Rows from block 10, named by matrix and row number. Rows with one number belong to one neuron. Each number is 500 + 25 x the weight over its row's rms, rounded and kept within 0 to 999. All counts start at 0. Numbers have three digits each. After the name is the row's rms in percent of the matrix's.
# fc1: MLP up (model.blocks.10.mlp.fc1.weight, 1536x256), inputs 128-255
# fc2: MLP down (model.blocks.10.mlp.fc2.weight, 256x1536, transposed), outputs 128-255
fc1.1477 113:510506498515489470483539517467503492466498487504513518490501505534535457529478544478536483490517539473515514523478507478508455536441469534481546521497533504499461499554518544516473504528487547502500476460462479485521514537486528551483516511479461502508465461535530501480511501510511542480490488532499484480509486524493500464512471480521537517562509519511481507534509464494466470515459
fc1.1478 110:520503495503510498478520510532494501483480500486508500513507438482544456498464508479482512455510531537500565510523503525501485533440509531509541521483530498488470563511482516486510490509486564485498505505493491483501505463457476544497494468484455502521507501505525435489477484509495523496501484489503482487507502533516501468511484485483503483521551510488519521538526517495481437524469
fc1.1479 083:525535508518522496502501485513499496506498509486481453491542492471540480476491544478483492449506465519493493496517482530493485546524521487510535528526544500504543482466476494474500532483480547503519523456463525472490519489531489485500491491556532499493479496520491527492491505492508507515464515518506515450503509492488484465500491518529567512503479512521512507463475502516534473452487
fc1.1480 110:501490490518519474504497513555475532491498506488553507519500508527488511492493491481541481486538469463490473488533502472554498521444482499526513493477524507480509491486487512509487467524458493499517476507487511486482443499479472481497454507462499470566512515516496480535536498497542488488493459518515547533492507492509502517441477488495493518543549508483461487480519515516526502545491
fc1.1481 109:496539549474495498479482453478529489472487495502492504484436523452441506534533498481477486517499499510526525485455485540496537483507499500499532510515505511524522491508468481502512536443495546478502495543477496481486440497475472473507472471509507498536513503498488508531524508515482497485498495499488461495484508455506483513447484452502475540466499481492494490523495497493490508478535
fc1.1482 097:537508465519512532510481531469482545489465482514506498500498499469507466509528543497503540477469527527530506477520492477487470470536509501470557524462457481471505516543477486502475501524513540476498532501477467501523502512459496526493498480472541504549501488497486518469491522484500489521536487542494516538488528536487484519502495490547498522498500496537508517550501485502550500502472
fc1.1483 112:503468491531503474503509547492485514505552518496505481541509500551581473510476487459535518494490508474490527504477482495494510532527505516498496535543495492530496475485511496521525465487490492530522508458486512470501523552482516471493530533517481488451512507507475480471499490527527497502506503520470534502512452516507506493476515544510515496523485509484482487529470490467506470512441
fc1.1484 102:551450522495487482526523504528506508486476497520476471507483531487496527496477548500471530505477576484532527475539480489502493460467498417473491519447445474521507509517459457510531521496529552514487533480505483519527449472491483473480501459508490507530549497528528505509503524508511503501502463479508545506485468517537502543512509468537508529499518484484535490507446472495504471496489
fc1.1485 110:483446455505521502496493525528455482515493514513491510480525505522541499504474480533520493511481453480523469485521504467501520499469485521474466512518484513458507497468484513511464500510494493489472467523502491474495495509543512519510541498470482445543506517491459451533514495502502495538526488469499516508486482531517502517488506496532502495540464490525500512520513534510523435525471
fc1.1486 096:454435483490515500510510504509477511487500533484490488490518489496566519513475508522516535523502495522543525502501511489482479502496512475512503492485504487448502504469464508513496472531525557478489520476479485476501490476531496485495493462455492508558550512500519471519494489464515493523539489460488529507520498511516514523482485521538479477459471512494502496548563542538508494500494
fc1.1487 114:558519547480447513477507509429493541476486501501494478458472495465481490493478502485477517476478539519543515516472496483469525492465507500506529518466476508506481498555472496504513512480514562521494472519454482461515496491479492489458503470510503511560516500500488499495509493516482514464522479487512469456497498487474492503503492458535479516513499501517498488509498483486522471508476
fc1.1488 110:581495504513495493512527486523499544479457529477493488504510472481501497534476521477489537465495493529529549546484488509497523423533517467510526517490467519543495497518465480542535527492538535540465509470481503465504483450491486464510484473529476509534520495517543500516456459506500504516508488532509498507503523515489508532502504512522519480457454471464536527506482482476485498474519
fc1.1489 105:545436500514507522462502539480488545526499496491523510532506481493544493502468540459470512477506463506500505515456481489480543477493503472496518500494515512491484510480494501509508511489484517476479518458460472507487482428496496461480506511481522447517513524509525497494417489518513470512503485475514477500508516493506499558519474588556529472465494498489554523491503504482506507522511
fc1.1490 107:526548521480510462500509520498517510494518530498494462509506533478435566523526540536499440508520504472487466479471534494500553468511496492506459499485506522515500458469517490507506533510510492494490492527510518524520492509482537496517470517521509497532536513514502541514534504491502518480449526530518525538527504466527501506490485422459465526464531502508514497489513484476474523479506
fc1.1491 112:475543471479506531490514465505519469499517494481440483510475456467471504489502521456515490493488465500510486545488470519483554486552502523532459493496503516515487484480509459510520488488513498485509513511492528481517509511483519468505474518522490493484487451489513543491476471472524540485502519498506481505508490477472497470504490477470471534416518485520546472497455456473497530471493
fc1.1492 106:519494509497528499490498480538525513485486540486493488523480506510433510525516481474512519541513423534438435508526473477506550477536481468538465494539479474527472451463531496499507528478487449532465513502495523520544491524463548500507506506482503505464466504501541493485477469471520499505501529527500484491519477486511487491510508511467464454491493539536490479507457488522457515488492
fc1.1493 087:516503532540504506525518479474489518520541535537524503523506546518465501454522474542503522458477494541543428493540474503498483432521509478537519471499502478473543472482515512490499510513533488508501505529531549522532531521474483510520515490530536520515514509521506490506565506533516514498514504489538491532470503504526503497498537525500491512513501445548495540492519552509507505525521
fc1.1494 097:420534502518514484491485513535510498513552518529497529501550551525447522499520481500507491534487455470497457501514491511504472506476469498501474472449517498529497457466533520471498514543529466497525485506524490535505521562477505486526504533479503515507487490505460521481564529521506508483492523521464490505502521486528480510499513479466468518472525453544512521527519486486485514539500
fc1.1495 099:485541529503502466501474507473496506485513495512534457516497562502498535528534469515500469565507470511543470496514516489493505490531479459465491516481503505478537466494446519516470525523477521504500483540507493510505495503544482489501531502502533501517516477515490517511490488493482470531494493481532499493527460509539503582502484463529488521487499444557467524491506512492482519533505
fc1.1496 103:494511511520499537503504492529513520535520527551514539534527511515458537512493497564517478528514507508487448509505505530502536513494509509524520516468541490451517487485519518520518524520523459496533493537514504527520532563454531499511523509500526508498507506513469498494548534522521530499505526511471486511504497525528500495514518446516480495519538482538513512521568545439516504526527
fc1.1497 107:483530527515539518496462467461479544548496525511530539513516501538486499488517511511499449492513543486486512484480508483539549467479478508525493492486524494448514481476466496515480483509507523491547534499553491521458516493474473464478519490490535471540515490519459525486518487491516509520463517513486486486457546522540488571510515518519486480506523477473529538538485504493522506544503
fc1.1498 101:492489472477505492527475541543541498493523510542506484465540541509468535500528492554497472554499493497459495557508499490450551493533455494484465501509491555507526506465482483450508510491482491420488466496564470534579481517517486500493486470518502522499501505484497532553483522509519535493466515519504476485516467484485531537513504492468463495472481518531525473489499495510473508486502
fc1.1499 104:450507504494491522504489511463491493491494534499533522501454522462463482493505509518519507541500509488544542508509531526475495482537507488491512513458474496485520507474444520498500497493522534494508482500483470481486472474504460489496478448506547496566559513533477492501517499504495476496477500487493526506500492483518520537477507504545509507480480467509515512516488502529559488499497
fc1.1500 103:552499501495487517509523518508496480501473498510494481473535519468420543537515530527471474511525441492510503515489516501491546495407477472492478521479484521517530486478462482512508528493538506474513462491460491539554496523505516524497490501482498455548503556504506515541509517500485532474477510484471514508510485501533513547512512474523489532514502534515542532487504523474477499490508
fc1.1501 094:495506490504499502502500491519522517534532530543507547534540566521448501524548481514501496484518486498473443488551507512494515514507477479521471480489520472533502465500529517499485508534497486507512492559507514539520518545454557500518504510488514502469483502496490478501558501523516524470511506516526514494510523503515482489495542462494446517503520473527528468529535524452496503513503
fc1.1502 103:482484516526514474520467502520538486522486551507531491506521521525452520513536479502500489524493504511460446476500496517528519497460484488475475472491499508486529467433470562501498481460471442497525491511479507510499513492478473492518521505442493537448524493526484464530523494454474535517503495505489469492499460479524483552479526507459534478515501526526491489531481514506513532517508
fc1.1503 100:488510501509489517502468545500491497509475475509486530501480514469501511493506512514492466491460487448566506530517492522462492522426496513481521473430479492497486499559521488507472501474468531510519475506518473508518499571485482533501498469481488502504477503489463518501535507481498496484485500501463478501482493474508480460480498453492469561496467521524478482478496497469526522514478
fc1.1504 092:445495496483503510501503514512530496477496488499496452476538559485471538487544501517475513546518529510497511544503506441492530504536445516440474490480471518440518501465467489454497507482478461443490474497515476520521470512550463491509487485511482532482484483445469507549501489532524513458492485479509505501510533469478470545485485501485463489475473519498512469467529508478496500501495
fc1.1505 092:502513507502483536522507510542514479513504505500545509538552530502445507507478523533501496491545457494539470506496493511464473479460497499508492531516483539526518506500478507554515483483491509485478466534500478504510523508519530482492499500488508502475525500470515513542500456515488516528482497512513489499534499560502515579513533509517433485505526468511512525502535514483484520537518
fc1.1506 104:496519483504503525520489506519514462478528489510478492489481468480408509486550486510525465527503465476499474546498463540466559485475507543482485485473495521508491465486520473479498549484488514502527536548519525520505525508499496503502533522540487510492441490514532543503483467532532521481459513515500487507485494444504476501495489484457474518457537524509496477489507498532500552436501
fc1.1507 096:506508487510486509500514507523487497512508520536494523529512545511487485468532455510494468481466477510549454519519504533487537496476505516532501479439489488424513509508494513479494481496516528502542494519547517536515515583480452489482500481508534506445496483486483531513567498513538501501506519504510463514483510488482479480542505533479503570506503472525503518510502522481508495475522
fc1.1508 101:472495486508500488487497499484509495487566518513506507507548494512508492491502505502543517512514457502513520490483519503476522507510486486526473488538501504517465520484513505501483482506501464504509509485460508530539477564478525505506510524480470492529525506502455504456532519500504447526537534500456476491504502516513523480474521530527489485496494484504488496539465512485493511512495
fc1.1509 065:540517485518504517492501481541476511509469487473464503495547513487527531488517463499451528448547464505484487478489479495499495519519503488517525535488540500520533491495551483527489571467498557501517538485430497512529491523525516483511501474539500493492477519494512513497489552491503530496479473515527525524511495464518474473468503479524540509490484508518520530480431505515538513453504
fc1.1510 109:575509543485480531455525476481497535468506486507490453524503511493425523475513469519485488486515507492543523474488493519488527456487508511501476463478461511473510525503504470529528507504527564487528507493471514499488490469520514509450458476498519510552503515476512546503514486531487497482475515496501490495483520508481483507478499475505476531491554515500525551506464532517480517473516
fc1.1511 107:516504509494512481523482490458511479526493493482517530471470509491481487508477496490509536503520532503526541512453555538532531499456507473486550507520517513576530495481503555488460542520484513532492499523496519482455513506513480525498488480491479499537519491531506470553515485524509488481495489529489530491507526470526523506473520487511482479497476438515439489495536480517483497484489
fc1.1512 097:483471512530522536533503505427465499510493504516470494494507494505521495477468537481483534490494525491477538534529490480488561501545515481513428485488497527482516467479495461519495503504515509498485499513496468525529481482471460485515523530460483510518505495504471494506484509531517515538502491505553523483514469485539501489503470540542518453472530520456533509539501484498506541478498
fc1.1513 103:527467480496511512544486502518477494501491507504514533508485474497512517499516536531481538554499561494539534482509529502507510468466493451477515541500464484498524565502483510489533531539491553469493495501457483494490449446533509508475512464488528495550570483508500464497495499492511528487518487445478517464507543510526479552495509473525527493496497473464532500541518520505510478502511
fc1.1514 100:536461471493512500515489541537521500489518517552495466485531515522488521511512490530497485533498487496462503530514493476449562491525466500474454499521476539502497506471491464462507491453486503427491461487526482535577478513526494465486474499498494521509496510475482526537502497520511535471491492508518480485490464481480537531515511500514464478471482517510517473504490501478470525499513
fc1.1515 070:511534481519494495519513493499511501493479493468510446536533484526472490481517498494473523449529520472486501492545503485476499461514495446565461465462490529499524508472505485533491567499484480507485520472464503489523516456522536475504488482539527519517529513460540520515501525493507564496477468523523470471524515475521509529488504494502531534488475471498509518483429497509469476504511
fc1.1516 104:461503510504538494499468453553515522515525557543537527541521500548448510492529533498535498509516480511463463497518482507552535511526489459502488473548522466503481474457524526519502488499519423491505497507478518517490521514438529489507515522462508487501479503502489474460540498473495532524513510505478450501476486499544482487478515513459513469514523495506499504522475495479502498530508
fc1.1517 093:478519511484553487484480534456504502467470535473518495466516498502480497471488531519529505561522537505515525523486527474488529481550488469483457509465482493443492495454463477473499504500498520480467457530505454512493473503532469466546533487531507506540532511488495491521516492520503495504499454456526548519481502515476499556479506508483486453460474507481506470503484502499476509527516
fc1.1518 111:514506514503464510505507497511541506468440499486505515512525463467544512511478495496485549455468499519531546523522502499511521468432508439485546497498487508498474488533492513519491527494520556505489529494484463483474481448520495497515484475494502493535533496512553475529440511498475512512530512505475499490514530541516482542526500511556535486481471470480555510503514537503517507494527
fc1.1519 111:547503514504480534514501493519533532504470499511509503513513458481531491513487531477460525456484539513516539504517473493492544435488507457490557512499488510511485525537456510496505517469518541508481524473497486496503502438511477491501499482508530495517511488518532515504431515504480496508512504518515494471516549554498503549541504549538534499483484474497559524491498500494542479508502
fc1.1520 117:576494478527474521502499484473480483472526463505463472474478488490497503503498509474505463473501447495502526548477491495508521511456492534506495523510482500498515469502538466526520517459513503516488521511472511525535507556486494497511455513512456520451483507467515521509510522522499523489493526501461499479543447485444491507521472519533511526460491531483528526509531487468491562457489
fc1.1521 099:481454461522520509502510489496491521478508488489520498523561461531521494510463470517511538491503521515512523523525492464488486489490494491499525536487496492459503526467458496507517483476521474481488517466480473479472494456544479491494538477469456525471516492494525460522523492487491506490535508494496481506520485573470526521508467539512533445505451519472532510505533502512519472538484
fc1.1522 104:477515521522533507519478541509501487501460478523503520521518530518536528517494479475489505492467512450525492514516512528548514522524450522480491450510479518530530460506506503489495479465466486508513521510491483500490488542492510507520504504519491485477480503489505541531501498529494518504542518510474518473510447507532485486500496496428427528494529526498495516505501470495495538467480
fc1.1523 097:477517473500534483480501501519505514508514537518503525501516502510423520508549488514518501539539457492453463478532503487507558520507481467509468507493511472527489480460557512505505500529487454497519489556492519509502500539427546517513541531453508514498493505516489458501547496488503512491496510522492506508515470498545473488519524462466491454490525487539508490523511512478504522525503
fc1.1524 097:502501518520521534502485494523514528512541514553516544519532534524457515498520491555522488521524524501470440488516510540501500519487500481495516501486552455461515482476518509524521523531530465496540504564509517545505527559438519519501526510501522517499504499513448479487539521518509526522507532512494468526492496539522499472526515474504472522524524469528521501525538553456529495524515
fc1.1525 098:510532526480513504500487511515508538490511521485514529490534538492474549482535508540494477486499487452497499483469519465520523503487476468518485466436561491516477482497466507488518486527499464514500499490519488538498483510480540491516486482480532527546502519515448508483560507502513513530484491524473488491490505508498510580529514457496473525531549473491522516516480510478532491544516
fc1.1526 120:457463484507542529489489487507478486535498487510507534527542514534524491496490513514511486494513498525491522475529488498495500492568492491492476522503469502459510516452474498481510482521518485485506522516489483509482484490517507493511561488461489482470505512526470486472494526497490510562543493438507503467518466535513533506501535537488513481523475542514481516512474479521547461538499
fc1.1527 110:491486495477483453499477524486517480499464479535495489519509579505547502525516498519495487492506469497550479550540505522493443495470499498488496511489510483485524449548497531501498509506490521480510517483508501472513513541537529523503501515506480498439499509491498519517483495519487508527516484527455538501512455560494530508505489474501505536520502488523496508477539489515516492481497
fc1.1528 103:518487479520494560463484546539475526499466518498530552514503468500517498487499527502521494492459466499496506485484517462495531491534476494463557477459505516458486507498494500485523542481471538497457523503476447505507490487481515492500525451493504464516493565508467540466481485488496519523532495413504477486504511542502495547472508526533546499458504514497509530526513519465559470536517
fc1.1529 096:473510502503521519486480524497519519523517510535518536520514519528426494510521467522494482518529489526457415485513489535530486514461495506496499482510541451494499467457534531502519535520521462504535501550484500538500500561442562511496512529493504517497478493514480465489551534497516539499487529530487470523492491507539504461496511460518448480531526481540497492521523522476504492525486
fc2.1477 116:462476454475505459531486540521463553486466542492503511486515487512438530478548502518469519535511537528477494474497505544527520498566506477518481507493457508464484509528496484492531492484512509489503502504533493513478489487520518485511479481501537518550490506491511475481526492546504464495478496459488492491489503491515490547518515547491498519475529485506508469485501543512505477494493
fc2.1478 112:498527484489487518517510480452505483500449527532489508443490513533455511478530500488512466562506490491543495452466493509490531504565509483469485531486499500471517475515497508531489488503505474540519494499468492509528508506512517491546466505514554516512486480539526541478476494510505489497438491480494507529491467496508473534513534492504501528491428510517471482520511534497495509531530
fc2.1479 083:548507497487456504496494550522502500486505514512495492485499502466557516471503427512485504490493518498492455512496508474499516510462493471449508506485501498474492566497500445518487527509487496518516477540475489522501479535505530498530455510520484510517487510489529475492494494508508498504535490495509547518513488489499535488499503498479414503460501529510504497497494450507457497529526
fc2.1480 108:511526506463479480505488512446456490518546494502470498529506537438523493500508512541455495533518534507492510532482493515490490506526476513478480476487474509448521511534483525500503527475529481509492507477532499491478514560517526518552539500499521511451489496469535524501505467507510501507482508503483461502537490544476489557522482488488552492497488445512506536512434512516464521518538
fc2.1481 110:492447496476500487498490591522516476491521471532518482510519505522586508458506535486491518496523520517420473496509476500508448518475488512496483464438488475474501501501495524482491485531505490521490483486538503493519486544474503518514501524486495490481503495519508497491463501492537542465463514497549534484495499516501507495522499529473521494513505502499516542512489475527468524550519
fc2.1482 099:477506523485501491516506457551531509464469525546529508495500497532476500489507485501508491539522500480495544498503481524500533543474475533501495464485489514481520487523494510514486482509467479500471499486513522486474505485513468492517520481501462525485523506515549445483498506484509515508501501503516489513545503464532498517486522528495528510481507536495491505495492498533428435521509
fc2.1483 125:451532481487483510515504508525526519507521530529496512486484514514417540472531487525492478494498487502523451445531497525510505541515526526464472460519458512481460549519508491534514532502521477469510489543522478509526485423497497519478465496510508491562475511471492511485487482523508511492550527501520456492493472508524502539499514505462495501501528504509543489478518518480450498518478
fc2.1484 110:448480523511468520484503445489532524507502451515489498513525489505476502508530518467500474579476428507477480536501496539524533548530496495540486513498543471472502485485499525506493489527508499494509504523535506488477503517477475501547468490522490507491465504479511467486505507496483521512501520503485472486514497484516510529488532536501470511484521599521508502494514483517543531485511
fc2.1485 112:498543483517465483474490488445506483513471490498511523518495485473458491520568522504532489518471578494502522542502510490506501541500504487507513463452519498572533516483501508513498516498528508501497500453534507489462502489455508486513457492499509505474507497507483534459472530487487529496512546498476452494528520502496515508505509495498515494468560528494470502487485472491499555500446
fc2.1486 085:569542512535488508495460529488508511471474479532519537487490501503418483517524532495450441483461535515483536491490480519490444523526496541470488519519484496490542496494519505535518558456498488495509502535466507518498487518529532516515513485504502503486517499478528488519495516526494479507502526502491474488518525487491464535508508534471516506492564500486490501479451473481498525530488
fc2.1487 125:473486498500528496540468489589514499489536475491502499518488484516504512487535523471505495557509484520400513500497483507496426508524513483471440474507480471469512511481502522523504495518485501457491492458541494485470489534508462492537501479494504504490502489510559509496517505500489504499477516516486490501479524523519507536495533522496521458488489513494530547512498505516447537472457
fc2.1488 106:459506528490486483512495451501531474497522490530475495495478474483469485446536491483489487520505504485529491481513472482474481569487493496542477501489499506478496466505503516498466489540483514510498517497565462486465477526534472544468508503504511493472494506456486492522497515488497477490526484509521518485511499518506461481499524522475431506515506595512522443519477501517536463545454
fc2.1489 107:499534502549512474549492481540554504502484539513546515464503560511471477523471501522440487513533512505525575447535481493498491533478496497479501528553478515462505466501497512557515512489488506519489482549500501528529518515477461520443486512514488498493518493513521445516509467501505527506561500518508524529541488484508484439514525542491494486521503495497476469507500516502509476486486
fc2.1490 102:501545525514523523521489499487492522502457478528468528489488518505549527485499456488521569537464475507470466566506501534507462538408524483530531525505494522446506528525503527490497515502516488495526501508533506501483500515487504521484513503524496494494488495503568513489477497513511493502509502513483483494542493502475514501506528487520485501528530471525495470506506494511560502439509
fc2.1491 109:479506484509521474497497541474490519499499519524558500475490516533551504517482444502452464520492483487478510479522506543521440484426505440462570486547500508510503487520491496514515549504489507508502492495494508495526491459489514533424495512526555505487507501519457541474494499554508490475490469483517533488515478500481488507493518499458546496521453478480502534487490495504500442500472
fc2.1492 109:458516489515475504507507533436516484510556515508521491543518513498591494434502470510473465454499476497485525514509519501488481506404514503496559467480492518580487494496482526513492540491528499496522501532509497504508481478520513504478494488485485498538501481469467553511506527517492523511514470504524495495527510519485559475483496481469550512483522408486500511502499556438517489510471
fc2.1493 077:511468511495486508530514505477511491501468480484499491526500397498602490584453530457499527522510431486500554522479500482513502471465491487518501496500493502508510503496489508530482502517495502515516499480500486483481491453463516500532477478499475499544500508505521449502492500487505531498537511475488460491511543486499501456494489498500561504494511489504475495515504442504455496522464
fc2.1494 099:568491484520504482490518490455505518506518505507512495520503495539561503518490496570526497538494535488482477559487523491489549458501504496478568491528507483520471530527471502519495544464490502487511514539481488499510491465523544512485502508500526501479509507457497541503499476493498453485518475517491513487504452496498529467490519478499557462528480478502492526511492537521520503495456
fc2.1495 102:509482516489478493503503513536515529518491458489474531556497467505514533495511552482523533475494556504471496545491497484522502490482512509551547504477479479511501529484507463482511526490482484494499470467525502514526479500452516514534490516463466493469477481536584525508517481472504495466502482513528469490498555515512542445511527472506515478499543538511491486528500478567521492447475
fc2.1496 074:541482527490512504495488492450504501502425506475491500532522460519582498504464531478528528543479492492491555512471505496491438463414481451533529432516513505556504496498494514509503508509500487524518483476449491512503485442482477484534507482506479483533489494517490481523489474487507519498522492521517545484518518513508521449513510505510519501479481439510493510506513458518493510512474
fc2.1497 103:556471510510458461498511527538499512504494512453534500504510532517502520545526479521515529523493464499535503515516496496497450519531516536529519515537483476533527514498498490539516520487512512521493498517505476479541507560464529494581521491502480488465469480462560450503503466506487498504505513528485533488536497507492512455518523510512542526508508474507503504505525551527474467449505
fc2.1498 085:579505501497491496496546517492504492510457483480517500511508560496486498572522548489499481499473451520515533505488513514497434529466520452497481489543503498535502513490508441511495545534481500500506535551487470524480497537497496508494509479511515524527497497511497539476502479498508493505550515461507503504509528516488524485499488482463510491474579461507498513509518468485505536489519
fc2.1499 114:528477488514511478501501499587519491506485490548518458495507499531527530506546538496516481524525493506424485485494460512498511516505505526499481486449480491495523505491497471523498491500503493502510480497541507515490499515545447477554511517494460497443503483516535509517511536455517539512529471503528517483530514497492521521506491490464502527492506537490462541520489498499407547494441
fc2.1500 099:502554514525493486498528471452488464514473461486517512512508505545560519458479504457535548557502569526435525514486490510518513499507495438548497491462497509474510491481513543490484506506494526460533506486550512516498503539482476506510469498509500493476510475525508522471495511499516508529548504499517469496485493505473541467519501524477455512484571468495516516511481458488519509494521
fc2.1501 096:516494496490532516502518532477496528492487524474513498511511482536633504497480480510518467552515469509518542550432477503492475452430490501506552488462484519516500498473506501513524524471489507488497485522507515519525504470512509499504487489505489510541485492514505589494471500488511516487502501491463492494517473520504498475504505490501573486511500433514465543495500467535477483490445
fc2.1502 111:480494533503474476455503482500501495509549451507498488519509476484545478495488501521486481483493470525511523483471494460492486514532490464513515489511525474524514503514510517509489546493533544516501511496499487531481469487466535514493516487499504472505516483461544516488491521507490485495480475500504493540481499523513528456494488517488443527467519436474548496506472513465519466520530
fc2.1503 097:469506531503476443478527463500529493498516454496513510512496439527531495492512517467534525558509547464407495498502474494496521483547483470487449500524496466488509493506491481511496519512497505522511503484531504468494515485530499496530491510510461493552515483502570449510502511520508532493539525514476467513498522483520497580531510524496532484491535494488520538495529477501460493504519
fc2.1504 086:612457497484538499492519480544494497511508488470522500526502526520492511580501535488524487531489455495488481575486501503490447504503494489525507510525493490549491504496498479523491500542502489490488515542499486529493504518463531503485507529495495516544508508484535512479517505467491489498527509493505533490519513531479538463494499504503503462496520478519509566500510474475482532466518
fc2.1505 100:506507484466523491493509507482498478521508483461474509525515528517555530539482480519516543520500524522510534497463455493510498519482503522543513461501512524526495483523509515518502500494501512446487493470512531493499477522500489495551527511508492508527501505525546519472493482454490469510557497477500487476498502523489522448492494510516549502500545503491507499479448544497474520514492
fc2.1506 105:500501537524504472482500492524484502510480550513531494519505564548579507539482484492498479505505455522530484473520501487508443485519512431494576468486502492516491494527504503516539468482495496515512511514464470478503502485430473530470457498520555524495509483509526495491495519511495504501495485496508539491523469498477535475497498509493550542542471436492528548505474450496519471476509
fc2.1507 089:466461516496480497501510494481505479501507471462531515539498415535590492556485504516514497537500479468446542519494500515478467457510490483476532485525479505545499491501497500510520549482494456512485506477459509504491516437473505484519487481494481502563498508502522423506519516513503503512512494495485493515494530474487517489497487497464567498522505489515506513519523453472446511520453
fc2.1508 110:559512464520511493500491519499504520515533534485510501480511530548500489564495473532503458506488535481489494459480496499497535495495511530465556511477477474512496493490510486524513499455504490480492514553507484510491510437482499486454517504499516496459470512479481483459522509498499489508466468472482537487486479502508495512485501526473508491543520475476470489492489511499490461494444
fc2.1509 077:549490486483473521479493540497497510493498513489524491495488512468557483486537449512486492541481540505486502513499517521508540485508535515473530487484483496486505575499486477480512546490477509500513504556443492505512494555504536463528457496510499493560505508491504473503479500525500480500477494498503518491478500518498544498498488515461419507465506500504516498485496459499466484486528
fc2.1510 112:479503498501503493545494469524498516529485471477490486517506464510555548508493502458559508524467484504484455490507514482515474504477541496546566515481518500518518471490488512513472488542500483552475499519525528497510506528501458480568516516513481505479483489460531480482527523436503503491465493494511558521528504509492562494499494490480503495505475478504512513510515487505502509466485
fc2.1511 126:546465487456492484474497515575497535506486463507522474537528498488535520511553513556485520487522473497436501474525472494492453509541507529523493481476496473445523527495499505545496479523515486505496474496511482521508510521512490513518481475507498498479503487484499537510512454475508543504564526519527496481501492502474526486511500497510534497498491545542545499497481527506470515548458
fc2.1512 102:516483506496494500497471499573487505489448534517584512528500506540466537541536513534524465555515480497480507463526499491487452512500497519496597474513516475498515523497522498517522517467496506483481521503512509486510478474476512477481471501517547495501471490467479500513495514510490487478529493506520476506520489484487501546492490496457432509497516454500507494502483508459511456527513
fc2.1513 087:536488498445472515501493476506492520502476473517486468492510457533487502506515517462490459525511457498465536544516466559502487503547480545512488444474526504484502458502493490509543466486506519492536497521522516480491491541467468490566498505491492497512487506503493517491476500487516497496498500510474527508505455538501515466509537479481438487488505573489532501508488485528493535503515
fc2.1514 090:564506492511471506528528507471528475501487485495501519502502558493466476554499558476452461494484437515525502507488488521497453536429514443499502500545501502500518486489494461532510502523494499487510517532514494523518497569509495518481479491500501489525498496525506537495486488508498486489564518480505493508530536524499498502510493494456457498483574482506482489514512458496519524504514
fc2.1515 077:547437505475498550480523530525505541503488515470550508487497535533573510494535440513501502543499493513498505555504537517532505464514510511493544493503464496472503541486480487509516532475500491514487522557510491497530505562495530486565501485505532482580498513475548473516506504517509466503480498508493520502479498534504538488494484499482466491514544507516512538492477485492481480512511
fc2.1516 109:493490490519523522490488500399503487490531487492484507494501494488574519476480455518482482534524454494495479539445501489485481455438493521483535519502506507538491491520485518515486528504507513519487509544521503533520485464531526507487517501529502516500488474515470557508485513521486465492482475473511542513494483511502522473522487483507482526475447470502484511511505509503524501492500
fc2.1517 102:573474516537475485502512479593497501513462468506484505523499488481469533584529527470508486491503515464479510560493446481480509502512519526514546471438492511489527482485501516502511511534501493492514508487444499485512483502482492499509473523498486503514497473473545540513501526474499536510511508487481485480530511459526501509504517517479489473498513482492482535497517484500494511471479
fc2.1518 099:507499516477488468502499475481496503518481525525502457465505512534460451480497552464502513576516573490529512506473506477518512529583485498556452505494515516438512513484493495518505483526470486510510506500515495509506516547499409519486501492478495523518479523542532486508487485474514501513528490493531513499506487495493511502506479496461426472474555548488480498515493491484446473516449
fc2.1519 093:474500500522511452512531456509558491510486481503472503481513529493484472502505517506485536559513499500528520520472527471502442564520508472530464513468510499441479483484486499537485510528494511493507486497507499513485504522492503513489517498474513515490499512512541430512486497476486496504562498519551516533534485456529514481478503520460461458493516547512508491479531504495451489491507
fc2.1520 106:474552497517467529500516547494522517486482564511523527500499539570492538529527490520529513529507544502492497420533491545494470486502510494479536483503495479487485514517506511535507529487481486511518517531484509477472480435451534496444489532522513502511506495488465459465468525510523527507545510486518475506498538490491511466511523520479434509537573440517554502498491475493475481508495
fc2.1521 089:537529490460510499499521505506525513502450520520506497493508548490462493505515527545466480514503501498482544462506499494517496501521495462530425525498480513506493499499521497530517492515501509478517494448480471516494466533481562504471469483484555514494469514512494510506446467497504489527493503508496543507540540508511479505502521526491460501454580503516483467514491530493452503525526
fc2.1522 112:478476451487484465460502500473504502498565463492544522520504471502486484449538510541498517524503483510483494468504458493493451492472508527481519497515512484526520516518484504509523562500507527480491521491514501520521513473558541525506511493499517465556504526497505476487474494509493489502492513469549486521507525515506533539501513470504549482477516455495520494498484493472550453525507
fc2.1523 095:513524499499496498516504504471505528501505524485502498508531528548596530511442511507520437506499506496484484567486518490505433458431498489513601434492513500512507482509469533537503555468502492499498509549525495503525497478499501496479506493511517526497492511477505593501504512497507493498498490490519540499538493489493518474514490468521507501505479428509497514518506498497504476495501
fc2.1524 078:479460505503516502497518490467472504497440507469515485519503439537578516544444531483529491559484447527528536553462523496510498448446517488539550448513483513524487528475514508502501507505482485504498499501485490491509501438481486489539502484498489496526496496517533550515515518494503511496506478512499555486516512510508518474503510476486566495468480448536487530508510429517503508493471
fc2.1525 099:532446515541527503521512471495519512510510461468505472495506489512528508508484476496519509616483563476504492529511513517512492545479496474481524499486465461491543498484527474538504538534514503482518501526516495476487510516485493474560513496500454498473479484453567499507509491524512512491526493503498532511506507497523538429516528487478554468506513495473496505506517503528468517466480
fc2.1526 110:472513495490455430518501471483516497529428530511521509482503506493459523490516490470538501513464510473506497507470519465516523529452488500496520508505520500542510492495524482524525536449513497476497511489502458512456533498452505498476463508528519492460487508503470479461496497520495503478438489529469527500498481492520476461500539494492486507477495494495542458505473499489496516501454
fc2.1527 112:478500507492504509499510515542494492487536465481526513535522462475451519494473487484494507499490550504453545496482507484513524477541489513480498485489509487586487527473480512486493525484489503481471502453509525506519525479508538492524494492489495468558506502495542456497500492503490514519505515502485418518501529492489516519491492462512505531489548512514477527502518464468491501536477
fc2.1528 093:480542515519525449536497431451496507519481496488451468464518523491472503517534475506483486583509533493491532494525475513507473501471496520531449523470517509518510425480491526486479474510510513518503527494493503484482527512512488495499481526498477507533538486476525440518484537506485517485425496511508522475531494488521497458498525526514462503490475478506488523514460488493464512473482
fc2.1529 082:490493499495509488496495504505493481490481513480514484508505503505630496502474514494504485538522439497534539541474508491501536476445489454503580466478516519515495515496496493477496519503488502502490509500502491500492511427489493511504487484489522499514503489515506614511487487494497476503519489498486554478494499503485486465507491487490550493473465406500486513497497441505513505501484